From a checkpoint of a small image flow-matching model: widths [64, 128, 128, 128].
Rows from block 13 of a small image flow-matching model, named by matrix and row number. Each number is 128 + 32 x the weight over its row's rms, rounded and kept within 0 to 255. All counts start at 0.
After each channel's rows are labels from the 100 images, of 14848 (inputs lightly noised), where the channel reaches its highest value: "lies over" is the class under the peak; "responds to" is what is common among them. Only what is clearly more common there than usual is listed. The data: rendered dice on a table. In brackets: how many of the 100.
# convs0: first 3x3 conv (model.decb.1.0.convs.0.weight, 128x256x3x3, each kernel summed), inputs 129-171

convs0.46 [106 131 121  90 141 123 138 109 142 143  88 125 141 129 202 141 117 130 151 142  69 203 139  98 148 145 179 145 155 122 139 134 102 145 150 128 148 138 120 140 137 149 139]
lies over: die with three on top (25)
responds to: black die (46); brown die (38)

convs0.62 [126 130 110 121 102  98  98 135 147 137  91 167 137 125 142 138  79 134 121 103 163  72 132 129 144  96 155 126 141 125 143 129 118 100 151 124 115 108 140 118 129 127 148]
lies over: die with five on top (50); die with four on top (28)
responds to: five on top (63)

convs0.6 [159 166 117 122 174 101  74 136 163 143 192  97 168 178 165 110 121 137  89 210 158 135 145 116 133 102 152 139 181 131 174  98 118 144 117 110 175 108  81 147  70 158  92]
lies over: die with six on top (25)
responds to: red die (36)

convs0.5 [104 180 129 138 144 118  98 170 124  91 140 116  96 108 158 146 135 118 134 175 131 161 166 152 158 100  76 150  98 125 113 151 167 159  81 151 139  96 116 128 154 133   0]
lies over: die with six on top (70)
responds to: six on top (78); grey die (58)

convs0.101 [194 133  87 150  94 139 199 102 110 196  90 140 107 120 173 139  78 130 108 106  86  69 147  22 152 129 136 134 122 100 155 115 107  95  82 125 125 103  89 127 119 144 148]
lies over: die with five on top (56); die with four on top (26)
responds to: five on top (63)

convs0.25 [169 107 111 122 145 118  85 145 132 162 172 141 106 142 133 119 101 121 137 140 135 138 177 112 142 101 116  84 168 159 128 191 212 152 127 134 196 154 159 125 186 128 142]
lies over: die with six on top (46)
responds to: white die (37)

convs0.70 [150 120 153 100 130 123 131 160 148  98 149 141 162 100  87  87 143 255 129 137 133 153 156 114  98  88 123   0 163 130 180 149 131 145 157 133  59 126 132 138 172 166  92]
lies over: die with one on top (36)
responds to: blue die (96)

convs0.91 [123 116 145 126 228 103 143 135 117 111 123  92 134 142 105 121 106 172 120 126 103 138  67 123 128 131 129  94 161 116 132 148 118 129 119 108 108  90 102 124 185 119  45]
lies over: die with one on top (31)
responds to: black die (91)

convs0.8 [ 86 124 228 149 143 119 107 101 122 151  84 141 122 102  81 163 110  91 105 149 137 169 143 161 177 112 146 106 160 163 142 124 119 197  83  98 140 117  95 116 141 140 151]
lies over: die with six on top (26)
responds to: black die (39)

convs0.83 [148  89 126 138 133 153 149 128 154 110  72 141 112 139 133 117 150 122 129 129 130 120 125 121 137 157 173 144 127 147 148 178 118 126 151 111 127 119 150 172 164 142 116]
lies over: die with three on top (35); die with one on top (31)
responds to: purple die (70); grey die (40)

convs0.76 [145 138 109 125 124 104  85 139 166 125 178 183 135 150 130 167 153 118 148 133 138 104 143 154 145 101 116 154 118 161 128 147 140 103 132 120 135 158  82 156 130 104 150]
lies over: die with one on top (29)
responds to: white die (49)

convs0.69 [ 96  86 135 129 129 127 109 120  96 157  46  94 166  96 137 203 137 194 109 117 143 129  88 125 116 173 207 151 183 126 112 144 101 132 115 102 100 131 100 112  54  97 130]
lies over: die with six on top (66)
responds to: black die (99); six on top (72)

convs0.22 [115 119 142 133 121 148 146 144 155 109 108 126 111 109 129 101 138   1 120 113 152 141 160 149 149 175  50 185 124 126 171 177 133 134 154 101 134 131 118  93 155 115  40]
lies over: die with five on top (36); die with six on top (26)
responds to: green die (64); yellow die (42)

convs0.100 [104  96 123 102  23 128 105 150 148 130 127 109 152 110 146  97 115 214  93 111  72 145 148 123 102 131 103 154 148 160 136 119 114 137 123 117 113  91 142 167 171 116  57]
lies over: die with one on top (32)
responds to: red die (100)

convs0.82 [153 102 135 155  98 138 109 171 126 134 108  76 131 101 106 156 121 176 157 113 172 132 138 125 141 118 111 125 100 135 116 115 159 150 145 136 120 119 143 149 117 128 222]
lies over: die with six on top (43)
responds to: blue die (68)